config = dict(
    image_size=64,
    horizontal_flip=True,
    encoder_expert_mlp_ratio=0.25,
    encoder_patch_size=[4, 4],
    encoder_conv_stem=False,
    encoder_depths=[6, 6],
    encoder_kernel_size=5,
    decoder_norm='groupnorm',
    decoder_attention=False,
    beta1=0.9,
    batch_size=256,
    weight_decay=0.08,
)
Rows from block 7 of the encoder of a small model that predicts escape time at each pixel, named by matrix and row number. Rows with one number within an expert belong to one neuron, the router's apart. Each number is 128 + 32 x the weight over its row's rms, rounded and kept within 0 to 255. All counts start at 0. Numbers have three digits each. After the name is the row's rms in percent of the matrix's.
After each expert's rows are labels from the 100 images, of 14848, where the router gives the expert most weight on average: "strongest on" is what is common among them; "colour at peak" is the nearest of a few named colours to the mean colour under the peak. Only what is clearly more common there than usual is listed. The data: views of escape-time and Newton fractals. In brackets: how many of the 100, against the usual share in percent.
# router: slot weights (encoder.blocks.7.mlp.router.weight, 8x128), inputs 0-63
# up: expert up (encoder.blocks.7.mlp.up, 8x32x128), inputs 0-63
# down: expert down (encoder.blocks.7.mlp.down, 8x128x32, transposed), outputs 0-63

# expert 3
router.3 112:163104136078087100111115168147021128175152141147158134165093139137115124133073101137118139105135084191103121148153146150067123081171113150144121052159093110246160153140115156147134201071143156
up.0 097:169080144136111102108113129103151155142178113129137072123114173152134106106162134046104062143092162115113128135132158095116116126170196124132100139141184115148122104144157161148101122194105081
down.0 091:126135127136087111059093128134133126152129120091078143112126109147159137140103071178080103096155122106110119127142155185188146131089053093170166141168162088134161104141065111118118146146137106
up.1 095:092124096101087139155127077099192181118070111161140147067102088120135122134084115167131152192097153121109081141091143121133086125112156135121120103171094170083105117128102097194146164116114100
down.1 093:077105122087130137069130151084156130124133113076132126067203116150113093181160133096137150173105073119119163108138133176133147117173133134147124098115088082087114115154150104153110111084099096
up.2 088:101092128119089106110120111140119213125137102178143108129124092155112143171166113183177155190088109153094083152127171158136070130125139091121099113133105151121144143130108081186097090126165086
down.2 088:087094127112129114083113121093145060106086157083096130134184066187114106172132124101133135097156075110125186146165186140159100129161133096136194119117118101059125131150177142157115072108115103
up.3 089:187106190152120120113110117155110131140157162054106122196115153201149146121142158032134066140110150132100084129140135110132126146158150103087124153118146120179167125075160115132117085091098089
down.3 093:137139118157093094107143149134134150189124121156080123148148139114124114169093154213089165092134148133121140157171183169182107129151129096111188162122124148149117082091142170118165188099116127
up.4 094:122108144089075138122163110178114166159107133143136120081105103192136146148145154133138110153144175188087089156135127058162094142135154138111094125148147168117129132160140070130158131104155119
down.4 088:093112150107121115112144120123156152109102165100089125184142177119125092163089183126151155154177080110187185108130183161174118148141150129146220171115173137140095134202173156114107101127137107
up.5 103:142088141117076120103100144147091122155153137134151095212138138208139127148161151114135089141086115191100091154128134146119105145172116069087085136108137120156175174130139099139116113121122099
down.5 099:115128147095091117123116113127121110162086121150049123159131113118144115162142152160137151138158150104117154163204132103161127163131119116100185196111165150122133080101121184149152176116077162
up.6 105:152185121159103132153181157173102144105067142091151190051119068172094167146114121114154107152132152141160110088086133122120115156082104178160117112098145139147140104172112122163196106122132125
down.6 113:099139164094098087162129102132107121089097110177175103138139141132121091124155103106082134122104102154121102091123180131106152189143110084161144187117132176069081070130125100180111079155112163
up.7 085:120111152164172148150123118127174127081099096144089135143106145119154133133110171134202090144125169120104102080149172072183140145066189146162135162157124167078104089171048149148135104113088096
down.7 078:120104092070168161038143133111102109141116170121112153100183096133070081133091164157108190152110129069116181139148138206185139143085170105131120051097103142099149173182183115118132152108084139
up.8 090:093072129126121108157101165113162176138144060162133147126115064121100165139092122194161153147091145145064116138121145100156170160128170155108122101164111128130116141142086099139140151085139050
down.8 085:102157131101169132109143123156143112165109104077132110090188123177122126121110131115132182111158076118166179128179102138188091145159154136137162088101113052132117153156186102117108129123124155
up.9 110:063096174124106148144088142139097155112151119137105139184145110152073158148122127198208138123105108189093091115157187134180130154135061132109116099093148113130147133048096069155075145070162127
down.9 097:086152165144117104124105129141109142148119095164096131169165083158124150096136173098142198095126129113153154150193115110159129144149174093116213134121123150108190136093149123149134148104096149
up.10 104:130123150157146138137112126162079125066089125154143130100107144118128103137134114108124134115166154077187129133175103117113105169126086231144151108133118128139110083098166148154189151176106169
down.10 101:069181196089126126115064065158092131083133154143172151098115081098120163080210087113116103122124169109129135148117115117115135135095144150099175115135146130106094124127098115119076108182142112
strongest on: burning ship (36 vs 9); cool (34 vs 14)
colour at peak: black (81 vs 26.9)

# expert 4
router.4 079:132162142094100132160155122192156171149135154145154102070147138111093093132148137148119100191130117130122101085073193114138097104120116136148106155114093168103055131114157140111093055184151153
up.0 099:162165107146128183089140138164117151082119140136079121139111076122116160156098119191108212162114114093143136089166133134101085127098128137141143105193088155059116149139150120123142066038131141
down.0 104:109081100100081132127139045105124068125136176174152127147065127152085118125067153090177196099125140146129035101096162074173147153143082122123126159128127091083134126116077140084139121100106131
up.1 093:144162154084133045120074166119128158100160118143123119133152097155059085155069137115143128120113076131079127071147184085188116066130139117071116153040146155128133146126040099132126135120105165
down.1 095:205170179163177105161189124098107127121119137098126097130124120143178139161155077106073136131089109101089104147092174127115125190123177108131122124140117191152121098178153117129110144222127132
up.2 099:126072105170120081105141093083151160121104145170097140100137129145106083143070154122136119175108115161170115122168147113108150101135130122125094157129130149049092112147056128128115100119175167
down.2 098:138197131165165103144152159148082129099125110126086124145102188147164110106161098105094148092061113162116200181111144126136111128138194142146134160112172191131196115127190139179172183189093086
up.3 086:111097133176122054130090166050146137137163168144104141170127130162105131163093088113173118136110133136158121137117133173145175091140147104165144078105180146175132075129126119115121189080127142
down.3 092:194152149154090120153128115072074129121137165055124146116129156137197133177213095120112107068055198169124169121127133138090161130137205146139146124120145139154147137108146136126141121118118129
up.4 105:171109127091113163119133148130116099111143183119109101099152117145132124153237110148137118138124165072148159167107125153112125146109087167154213098162080118168087163153215196096125077168189154
down.4 094:065116125118166107074059100113131189085149135120135090161121081132121154126110150137124091117154122062180110129168093129150189127084111156093059161101146030120169137123076179071141127124083103
up.5 126:175084101132123065102178039123146111105077087124097134080104157117108163111060180134128093149159106142158163153175125104142154086152112128124113134169141140053176113185068132134117138126193119
down.5 119:146159095211139126096214167133197137146076060127069098171133207180144100142088076117148090086115103124144118189130141117124125154145148084152114179143130178115149123138201152153168134111112147
up.6 092:100122204138112087139072147106115162141148181171106180156131118129107151113122100108116136111113084070128085110112143102148119092127143102186120063079181164128105109099147119148109140074142079
down.6 101:105094127087097199104100080111140075152136167061165126100127112114135151080117116137126158116139165140127129081095170177144144119097183142125145148168169177117092085157123151154117159122145145
up.7 096:121098127143098024104057150061130155142170138140145146121115124151108110149134080098152071154108080112127086111133153080146164125099149108144136120104171164188129138123156137168111162156096095
down.7 104:154159147109107172131108132083098141154147202112144145099093126088127115115193089165121093093100186102141176090153179138140121162129203144156131192141171146159110144134147141172121174141071115
up.8 102:131081136177115067059062096072134184140135124151103138133140116157099126150083096152169099143114084140163089148132163108199144095110182081141130088122158161176123125153108134173099161085115121
down.8 105:153176119078096144104118116090083120176181170077203106139118118164135146133130105124127091067083177121125188134111174157117147133130210112136098192156204136186143157133097139136157150127112112
up.9 084:114147086121120152145134118158137130083128117087165107088132122128136159133203121149131113105141206143113109148102122126210146196172132147159201139082156171155136161128139108106136125135133140
down.9 084:101148120162152088090113150152112144100124108153118148145109135125113134130099100116194145155140133070155148137169101121121191186151152153118086100136180171134162130127087054119123140110129163
up.10 095:157175136180160187214151184108134141139104163138123134116158137073107161070226092162136132136116169111079153092093117107148145158150136122156127128148133151074112149144200157091146110160131164
down.10 095:093081111141108161088096068172143199110131116161094137092124110091110154087152213112152144143078136121156105061141077162105121155108106135128190094124123116115158178143109103073133156130123125
strongest on: dark (57 vs 14.4)
colour at peak: black (72 vs 26.9)

# expert 5
router.5 105:087130122116161087108169115149127163079118118122173129131121181110128079111075145093083110057141089119125155149152090152078119073183100115079178102149089139144126156160158111041198179083087157
up.0 109:100086125106162118115105108142109122050158111128100152137138145132112112149090164069148116130157105132076086064160148179103095091150111140122149131163123114125200145099135131100126149089098185
down.0 103:093170106173109114141053056133137125131156097089084106160159132087154154167092118186153183170144046199113166101149117098161145104181096136158100116088159147174114157111142178161134124147084119
up.1 103:081126120130220092129122073117130125118127172130105079162188151126110104116113133110116135077131128102113155028137097118120141116168146151127145128213162142198123073146133125099092188165126133
down.1 102:133160136150126108055124060138102143159125157048130130139108148135101136120128103140110138097117093110120145069134106117123132122114116156142118141078190120081143160125121127131150125159126182
up.2 099:066105129109148081095098084120148116143169076147175119110079138126124077133101160070114088178119063145094104189147126146124094094144186096096091144122128198098182187131113134170105120142110132
down.2 089:073080132134138149100103125150083076126183106175069120172149100142129174147130063147157074136102085102110188055159115154145109093110141187128169170163134155137135109171153145179159132164138112
up.3 096:153145081144125189165144116091143125124159163143120109085055131120148154179216140126149110151211164109122156137104065125141104127176076167129175132148116160102157190165114125144161123144144122
down.3 097:154123136089130129132168192096167180121110098092145127094140139162109085105135138113097117128162147145125036195062134125110127099136102131085070130136055094124100092143116117087123109111132146
up.4 092:119155127190150181111136096133133112148152087139207091106059080131081088180105156093160131134126097113138078158144116226106100145096105118113121169130146075131136069095145132158135118134134190
down.4 102:109146126141115143131123153177107111090131140133137145159170175102158089189124161146145075120117119148061150122140124088149135167134120099090213068103156132129093140211181121145133088113058116
up.5 119:100162089166187162175108112150106058078100128132153068139120108091095133177142135102135179059131144167133185112139099170105149178139095184126159144149127089143113091104137157103187145080081159
down.5 114:085208139098122076127090078156076148140145202146139167090153085148115112163173084135159164097121135178115120156106120106111135199117085105108152023153187137085150138113125112116095139124137152
up.6 091:080163080107151158123128102130135177167098122148156072102102085139116162172110174104129143181138151116173101071136123211114083104069087143132088186145128149120159070110094108178156064111144136
down.6 106:171135121090136194128091166121147099115115187122107151120156149091119077183100122119144060103171155163121138149138149149129175095111131148119168103106136207135074145174152086116135133175076153
up.7 107:106148158159115138075198169148133126176139114133138192140102110148141114187100134139146094150115103112099081148132148139111097112115117106101087112079088146195188155123117112117128094147111134
down.7 102:151022148139132137136159165158086108122147166155169152160126160096147141132082164103072092137143071087099184102135175128155049169128147137134163166120096169124130107119126113172123105158115111
up.8 102:144157095156125196100141173058116142173098136168124174058134104098130139113122097150129151109147117125160162119132148097187117126073152156167131105126092136044064114149092165126113071148140078
down.8 099:147138072198119124135191163101178111143064118130215076098073183121126134157139166094111094093104109153108137118152152171118135170205142110121112160131177152117121127149149107087153146139116097
up.9 107:089101126098172125096053070109131125126170105136173119110137164142100113140117140061130099148142053127111092193152171133086118072114159078117110149132152153123206120088106106153114141161112173
down.9 104:076129102140160115101098152135078149157142086153083114136131101135125160143116108153176134124125060101117159065173123115159179107118119126135163163147134113169107138166119120160113116162159095
up.10 088:113127148151185103132123074082139135171108094070092123155156164119079109159094148086169133114158077157147112148153081136179100087105180122129139154163179171105133128105090135160101124194122155
down.10 089:110091126137153151118064181138137094172133087130095148139077140102144194171193126154144117135151055127108143083144115080078100121121170167135109148124124112169140156142111127219140156161136105
strongest on: sine Julia set (49 vs 10.2); cubic Julia set (28 vs 11.1)
colour at peak: brown (51 vs 25.4)

# expert 1
router.1 105:128114134126127164159127060127195149111115106130148185104074166137101150037141144111152104106206150124127132106114118086171117125115137180143167120176138177048135141158066143175094140137134118
up.0 096:149183064129149147180088121112112163112137104178173067137145119116201126137170088177075200128114128072119189071109106128111054103150133130086124073164112140139197090132131109123141118198158100
down.0 103:139123140118172121080083080085146164142101126161125157160140116178127096100082147072145172095127104086143096168139097079105174113181078152115124094104111137138149137149081130149118132099123153
up.1 109:163118127142162110138147126073133112168160119101165143121085167089147080098102152132114138184147123079167106132149114105192156131179087108110127130113138124114138188105120076130110186111166120
down.1 098:122136109150164151150171121081146114155159059184117118148186119170080099153126091131159130117127072103146162118120127150153112067130105089116130167114113103139100124128171137170126113186051130
up.2 093:120073093094126114097176099097162103158091132168146139126102119101096098154065118081123076127119138145177126146139137105168198118118144153143099153125179150080123174108108057126119138099201134
down.2 090:120117116078136089088188158139134124103154091067137084136157097131095084119099124185089070091133134132147140155152124157180123060100165121118111168097169162162092142182173094140174157095123111
up.3 103:116170089140154145148130142111120158104118120120121147110186086100149173112165084174119192158118188090140170075130143144088044170107157164164160105143117125123138119163188124107167125098139115
down.3 113:125121121134146166094082094111092144134086128146093154078120174122116106080099128089164115119070125192160081166161106056169132167157096125119132110104094130092147109107120125172097127097075100
up.4 094:091137080147102115101089107137138206070173082161126059102165089176150142092122096161100146114114097119113154091128152171111121099127151129095093153147098155134148114155086087130139072127120142
down.4 104:100118110166133174118125108118148192086031117121129190127119191123132127124123099144153108098107099167204049147131158119144168074126125159077103128084093131130190083125116119077144160171156082
up.5 101:162134118127116109144149125131134141123085133105062141129169073123111095152140154142145097180048140081099083052079203126070139138152156121139117156142114169116107120102150095136138120120149140
down.5 099:096102093124093114131154111140178123155071183141183129149094199166109128089164085135147105082058134118111136129133213135154146135094119129105134148138159189146142112161118139161130118130139084
up.6 101:119183136126176155152110124128109202120134091152151093125153084133172164089133076170106202106125155087105162046147107135095074114134185185140129113162096142162137080168146153116153088148108134
down.6 112:122112141182164165085102080126154182156096092164116138161112142106126136054099136066190140129125114134176071193154115110224148133172092122139079141125122139152167112108091133136125144128113104
up.7 088:130128089129154103130098163139098120148149148132156127116132134120134208111168080147139139142172164064137164125150146163059121165106119193185160091146178090137128077097164153085187113092167137
down.7 097:123091109129106118124102096069170143140088116139171124157133179140168164071113150099153184142047060182146084148121147073159128139097099139156071155112129122060179101147108165143148190136114124
up.8 101:111125162116099067152147103179120099142118094132133139191106127169139122181101151091166078148108112147133036140128119127018174073139128085120079165116132142190166097121154062181107124101118131
down.8 097:086133107120114084160187165115157126133142191104105073141137104187128107110165064131116081057098168161120181134130126171120130076107125110100142137148184152158068104155153075177127133178128076
up.9 106:174093161193187092178120058115115098135111108091136145155117149168148121142188132125162099119200122103166124159184096129070175100116133167188146161126157136125103126152146085172148134165140109
down.9 109:161152140172125100163146189116100101109193118167137101130147088103125136157184050166091113133200169075114172154122094160086105093080104131149109120165215094168111129166160091134102121147132104
up.10 105:153172115169181148146130168111120153095103119117099139123191113062116157109156094190176212128107148113101168047126124154129092184127153165188175124169144163117098114191166125113135134119141090
down.10 114:122103146133086163090093121128105121130093129149106130129113157063145108100089184073179142132080128172186064152208124049145113121147151127117129125136074163092172124144097131153122147128084133
strongest on: pastel (44 vs 14.2); Newton basins of three roots (30 vs 11.1); tricorn (27 vs 11.1)
colour at peak: pink (29 vs 8.2)

# expert 2
router.2 095:193127149139159166182084062134138093106121106146093132154114106100119099076114150089116115172155184123174133133190079110118166130117143151142094185149089107088102113066196106152126071152123126
up.0 097:167094111100071119159147099106158071148096118105110061141072136132204114107109170154157148156126121202127134132081106092117124093165134075107078130209093101112149139123093086168113177095127163
down.0 099:196145145088114163141157145171071132141176144165171109151165128151134070114085102090088155110150127125116147121111110108124106094132140094124140198132119099124086096126158151158139134123073085
up.1 091:110140131113161157110078145149080172101183136142140067201111091103081131175099124127175157117140115150101138076121132142132130122085165107125126137134100157111156151080160115128164143047131152
down.1 092:095125105139116113185142137156159120080090097181101118107060166150172150114173201112197131164115137129120068202142141092090131134106089140095095065138095159091136150138082177123104168124159152
up.2 091:124177075133184144148077111102081172129139115128114058165132095117118138115121083141160182107120123068136161107158119153119142170075162121157184101134106106102089125126224157142149129113120117
down.2 101:127105127145038141125076141139127129101089125139115134149078172126149161077133173099141125109126101154129125132157107091100185127156157086117118128097090123139149119146097159094109165144076145
up.3 103:145154076100149156121144129095131144103115130134074114093173065072081172118158076193128144113126126078159131143103116104144134151095113112153096096148095102118059185108111105136123116144085135
down.3 098:144143098106028108128153140103158068144087169150194116146101156148076151094109149037124135091103128140114115111174127121156133167179130117147123168140097125149137142198126133112165126140102195
up.4 094:162100117161111174120151166097120137092137149093138141087184152106191112100124098100096097118093107072183183162172137166157148182125148120143237116112105107093095123138146142105136097123194139
down.4 103:159156139089146126099165096102118108114118138181164117154157062136092148083152113129121153188080189106160065133102139148117116142094143118136070137162171114090136223138116197082137118121138110
up.5 088:104149134189101139187105179209105115110153148097112097136140133134140119102194136130146107136133120134071120093121102134030058152088128089204140148116128108150143069109252162111129135150118185
down.5 094:145141142134086165184101119112079130117145143142091136168139119103124126047167098095097133114108075142102064097158080154172137158142071105166167119091142074095111141123144121118129123129130125
up.6 124:083112112091102100080153107134142116139082137171159146139081126134169168164055136157119149111160101184163105176084117133114119060165080119107091131156161147149157148141055110160112237090124123
down.6 113:105138132135113174130141199101159120066115097060117135130180135132182092135084115121104078098198117135163140144062131104109163078122092148103149109179097150139093127179106098137149083059127117
up.7 115:067119134121127085069152107173141119107073180175106148156087103142186134170097135138151095110092050153151141095045201135087131096102126118079114134168147087138104112124086133153111189093132142
down.7 097:112153168098102208085141171133125130078094183090211137090154132139141149092150104144143088084147115152153144135090168099179126145133123108060151157155160083135125113167157126161136129124113088
up.8 082:041145115134141105138088134163137110122146085168142128139100049084097166097148120180168173136136128114095157106110103071134085091157071087186070131097124130111088130082093161132097145119086127
down.8 097:140088121155098116167133125140127086140089108071081113116152202125134128105135153082078176091136091146078085127133123122152112105163139089132120076137092147123108156142141159136161128077161183
up.9 101:135120124089113132106100118119141150183169103094081117130155080082104114118105104161111089155095172097160107095142188069236106129119098120071096128140111114087073158102105119139104073157114167
down.9 095:124116123115171135115160121132124121179068096177179114141087111169061080133095146131111140155068138095165117063089138142201108088133110149108100164096099112180151107096118151131138140155106132
up.10 083:144164094139142104120182146094094146112139123121145101204148112121119179148096114156172148073178101138113115176083148131118128132144082079159185107079107162153105122134197149093156172047122152
down.10 086:121141050146138127172117102088151101089078128165127154100121166109155140136156169104136084127103134134151112193101156081098156122116100058082124124112121185107159128131110158107147134093106157
strongest on: pastel (76 vs 14.2); Newton basins of five roots (35 vs 12.9)
colour at peak: pink (58 vs 8.2)

# expert 6
router.6 110:182084137111203158115119103102170095102084161133103135109110196172155116083166169119122099127119138113149123119143099076098132143120132130167182176155145128119161182110153152127115161125113126
up.0 098:107124116111161115160139130133153157120145122178085120145104154125090123145128135140139139143114191097053109047082198123096127088113129215169111151127086167153100163118118041154125191117097138
down.0 101:113071107128137119132124161123152084079144067078177155193146129094125131140088177101146134145113081139084211111139172133153141052105145222144177146113091194166161118089109057178131080141161099
up.1 089:069118127106062062141127107115138147147147113101105124107140112113039122167095124131107112168130124166067178194160196114124173092109173117109104133141132127089109146157047111133102101104175132
down.1 087:076140105142069134165177170100143129074121127167163105186140102115118112166118069148082115105136117153164124140089145129116130113129169144132123174118133188132139146151178134094130149100086095
up.2 085:104118195097095099097082159076156131183118064154118121149117141167117090170109150096155102159094142115107118133144237136083137097061148104131132153106108121155179099137096103139098083175113168
down.2 102:170114101139117109086201119084137131147149098114162112136100080162127082142108061141076110121096145117132189078082185163183138139146127143170123179115126149175109131158157094110128117118061146
up.3 106:115119070180156171130150155076120157147093129087120141082163114086088164111199074154131145113165156155163202125152117121157142137129105111186221094157172144099064122186113167107125096105162089
down.3 118:169152150132110139104148157091140086139115226113162081127131122082076127151151111077166120119149142176085122153208122126145128160127111068107106159135127123101113137152179161094082147133079139
up.4 092:129133174123186088138128141136136102040104175108082098138188121129133127077094092177115142137057170119075144010096164132097165150122146096161149134109124141109112131121197112118135146106117153
down.4 090:120089138093124156102138149146135175109065157118105109108089139147132098101128175093144062125068072138164053154164178140186162124113124078113131196111119136197096126146065119123087107115179148
up.5 078:032120133106164116160163118129142105085080065180132105156182154099203095035154138120109112180159158157077163179134163128049126136170120126150102122149154075113161117108097101088112144126115087
down.5 088:074142136187079110167189156092098115109159126121131077121104122142164116083128091159070132055144169146108090115125173143164119120092163154143154152128126115178097146106166056110141139147107142
up.6 119:115130129219097106162113105120147136151169113136138138150124106107043099132095123115144114121090133122134169171146141121163150128099153144086113149130139172117083122114149090140126000123152151
down.6 101:182128151142102163176166153139111118133154090108161086140107143110132118150116087151107062121094089169101139165126151132133128105161181072098148164114170139154119101143132056088147184131072103
up.7 096:156140124163186201068115132131102158069133176110103079183197140165164127101185110122150152111119160127124140057120154179067117133158147129166182120139144204120131078150179096102161172111157164
down.7 098:114101083107174124124079140140162151099082050103104113148115154116140152122140192077136135114108112112175094174150143059163132143145132127125116101127105134106156107145063164106114151104162155
up.8 095:128106136177107071112150132112118098145185130101154152133095135104102152168127110098159101074148116143175119245131137145179137127146095089118148127106153157096122121083146120156143042102173192
down.8 095:119170116145192129152162128103131133111158103137119094088164044105110165118145130181075063146144135103131137188118143119112156098133086113135080158118183159149144091161129140140112145130110136
up.9 120:130132134189106096144168118104125109152120116184157146122082096116067130148103115160156138087182106128163122176111081086195182135126070195075095118147102157111101142087155123166130107137136166
down.9 119:146120160118185115135145135160078152114144073079123149072186119079163143100123116108106141147140122110152080170110109152105153100124103175063109082096066143161093084150106098127148128130088126
up.10 097:158108127187104079139139109119134142156156155134155144113089087080059105152115113136160119125146121150150192244149142119199162129115150127123093127172179144091088130115104071162127060118180196
down.10 095:166160140179116166130184146100085147128105099136138094115189106104130114149134067175056104125112137134168113168125111130112128108125139110070138167104110144158113124158147080114196185124102118
strongest on: earthy (32 vs 14.2); Newton basins of three roots (28 vs 11.1)
colour at peak: brown (64 vs 25.4)

# expert 0
router.0 088:147164203105128127084092124188155166125167134126109117125071095096117139134086129181138102157116171142131162134152130075143168137115140109155140161050098138114104125120174162084125172106080151
up.0 105:160133122175144142097159143132146117109067139098097129091187150109144077104117103143082126124133154143161174197124121150137155144130122147131164121176194074115091134132158123070161119110041218
down.0 111:107184103140147160076137053081129141173122139170116120122085127136172108131122143151176179115066116128172080208127166120109121131176131165170139145094179098149112142121101118131161183145106103
up.1 087:147076164115117093146174151101142155146070118098110168067098134106159068112127164100113109154122131180143097126177151159170121063136123117092128157204145058084103151139106141112140133161148204
down.1 094:140165151093149128090173156113107092169161100117110104177125152140137168141133103155156170092083120184144179190127139164158108140085129131170139119093114069143140114161142129121143056170037106
up.2 111:190159154126166108093116125162133128080155138124088117150154129104134144132138091176133182135132174092155163095224107126095202160125140189135134110165069108127083158071194143132149152095095137
down.2 098:142167107167100172114096106115116118108132154195175168174092110127079110091119184113131152102116170113152084038096110119113162106123062121104130106124089114097137145061077128100142132107169173
up.3 092:151168148114155142112095149150119124097143156139102118178131112084119165141136127164139174130138204089127194118188143081104141124124127164106110134173075135130110131119164137103131110085068145
down.3 099:132152143115078107161118096192153108087137165150165126122128133076116171117123198110093193109105169074137053087087106139119149125103095124113125114139136109109148125107055088090121140078183172
up.4 078:209153110152126086122120136059084117087154129111153122096132104156151154105127080129113130146125118152097097140098142151137017098126145136158149097154103171149082127076079146119109046109146090
down.4 091:190112108171121134128143114132162116104132125147203113108137154129128087176110145103087170113100126145118062090082177105168157127139138103138153159194092202154147108117123178047111144105067114
up.5 106:126082106163116153152140132060117157177114088132116082090139101153105130098149111135110119131116094133108089158049172134201050134094141105119141103156153177109198086151084140132148066101140115
down.5 105:132165121166107137069139106083131109106158187066170091099070107133092141175112102163146082100098092163088151121109181148179132148147117093132095193130210143134123145119151142104119172120090075
up.6 100:102149141115103078145138120099124158121142173191103138111099107044057113179106135151157146131151127107080152128149150082137105101125096129134091146063161172088087139131086096122129103154194162
down.6 111:111077167150157128131158163166108069112102062055121112118140173126129129082148124099091138133132161131094112104128167124154093101062139151148193145127116144089116068180158088099107099152117097
up.7 093:134097136079147172107138123078132108149127120132156172032091134100166103153147108114137114087115159136154156170134103071171143162116126177095124093162149122093126188139147160150151140198083184
down.7 091:086146141092133134087105107128159150180123088134119119161130182157114104202093048140144106143086121174165159110133118135131123138151156209157123087102158124180125099087158101175129128159132171
up.8 102:096129114124089160132109139057135168180121105165130115077108097154136074136163103096151087139128117129136077128095149067166073126072169137117128084156137117125162134177092128153109109158100171
down.8 103:092168151060094129058125148083134082143127173090136092121148088155149138178071105120139066103091158114116172121122136144145139150134186167125100161099124134189116121201169082119157066196079072
up.9 100:133085171114110029111206091183149143087076130114131184079092132085128089132101150095140103139130152137139115098158158107130173136128132071145107147113170151056073164155068133160120144163155140
down.9 108:098166098141157169108157200130093085134124079176097145193148112144093170095123082107150145064126087132134209146130119174164130087119153138176170142105126129114141154144202148162120062172106109
up.10 106:146165106134124106149079168145116085089145127074144075181171170156142146129160120136106122088131136104138132158099095152110155162131158139153191141105135174173154127068186143115156162086105133
down.10 105:144088116085150161159144071104088156098170149138147154113104097118095122074117109147148139130151125118164060174113147098132131098077070122124097116142158160103136162114092116070126106050111115
strongest on: dark (46 vs 14.4); Newton basins of three roots (30 vs 11.1)
colour at peak: black (60 vs 26.9)

# expert 7
router.7 102:139175144124165119109151138223068167103140126168140118191113066154145096142099092184140160104104090125103077091176142129135154157127101120148089099128100091210093154077162095071143157097097141
up.0 104:105120170175078093158172117173158199102123153158130134081136100158101136132124108130156107093106156168141128119093165114075127113065197097128096145102130177139091122144124103113144144145115094
down.0 101:149122118150104087178068138052152093093137131076147101082169179153107126130121040167128083125166140123103154134069162143162147093184162099108143139131117159139045090134149127114125122158166145
up.1 099:127168111125202128072111120103131139154213109142176090152132138109115138147086133118106137113113086099101141136156141090183157127136081135159119114139045121089108112101117159138114138155134137
down.1 110:056077170125148093136126117179115150148145150104124163087105111134070092081135149116137163151136111112224124123133119116135092150118122158079138065117102145080168115100136063080112092154097105
up.2 092:138132094134182178142079094113080104158133135166150038140110113124158118129139118130131128124154143092142137153131067138082104150138119158173106141170131122117139160076155159181195092114053149
down.2 098:138124190071140133115120116171119154187144122107119137104116133111150163122170079112101173137124121180136078149158072137114093176170139134148119099112170080094126123150147113189165158146169123
up.3 097:183127122142187166167116167120077140149107098125057163166134128088157148138115110143199125147129189086117107088127158083216100165131126139102149139138095144109109106114146116171165151098131132
down.3 094:182092152142132110137083065099074161134085146137177127106115195110095164092115089081109089162105120148095126103100116130140175166135144156101130157120113104050161119088088127187126129097090138
up.4 113:140140150149068090148177150129098139078105104105032180153144136170127165138140123160139137119124179135098130099094147150183137134120134095101122076083146113154096160145124131071166144089159140
down.4 110:173080132139106100169097154072118091105053119149144105125102148103198097132096092093173124125160163092073144100102114152142124087093115125178136129173116105105199129122060179162146156079163185
up.5 091:108099143137124127152194144153103156057138158130060140133138105165158085095117136121169138085119169217108122096114148086075171097092181151149135203108149115134075139154120053085180136114086141
down.5 098:124133115121154098142157116112112135095148130151135118149130104158124134183090121141110098105129134133117131127123141164190159114140125164163149159167096158169131092163075068123098145131139080
up.6 109:093088122167092108145120129124177184116102120182122144087146099152156115084155074147152139149094170145126132111093156106122110106111191156088103090147117127089083136181160095163094112157109110
down.6 102:089155044129085133086117137077186105112152132066123092150152165153096129125097040135078147090125084146089126136125177134174103136155195154145148114127134099127087133148148108170187079188118134
up.7 108:139172111124153129101093112132116138156197113126177101160127102128131140200080146140150133134127053128118108165198137130148106149155062111105107125132082135160155152105128130152152145118144128
down.7 098:167093179160159076164159171190099129090111132161120145119144186125120162084136133091137194107104125184149131154106127108160093132154092083099133100125106175087158132092110097137092109057108112
up.8 102:138151134145062132172139128141151217122139115180124136141150066171155126172115109146126149194072123133142087109119155101146081134131145077107094107153085166132113125146121085190100132115133123
down.8 090:141095123133132151203105144077160092070114123056148135108176192136120106131162051143094175135157089142133178132097136131157110176133133103103128116098101164113117120162178113164105098126126142
up.9 097:101108163077122079053140136096143085119078128125102164126112143120156121108136129099106129113122100136113096137106119131178158100126131138090163094118082084140150086102118153100118089126144132
down.9 101:096186118092069153029129167152100148109128118160122125146117086106158114175144181127133126163192119081185192099135082128104130197151150198126143170133092103122171144131128150127131119130161168
up.10 084:127109139120103137171176108171101155113123140164111169120110118205157103125146141123163124107088126184121095118121195100108157146082191129108075148141186160166122148152105037113174162108152134
down.10 085:137092098160131095158172153058109110102080114113075125134181160140115145151116067091094113142108127152083148122149142171204172100114128129138115143139098223121165142168092086164091146102112178
strongest on: burning ship (43 vs 9)
colour at peak: black (98 vs 26.9)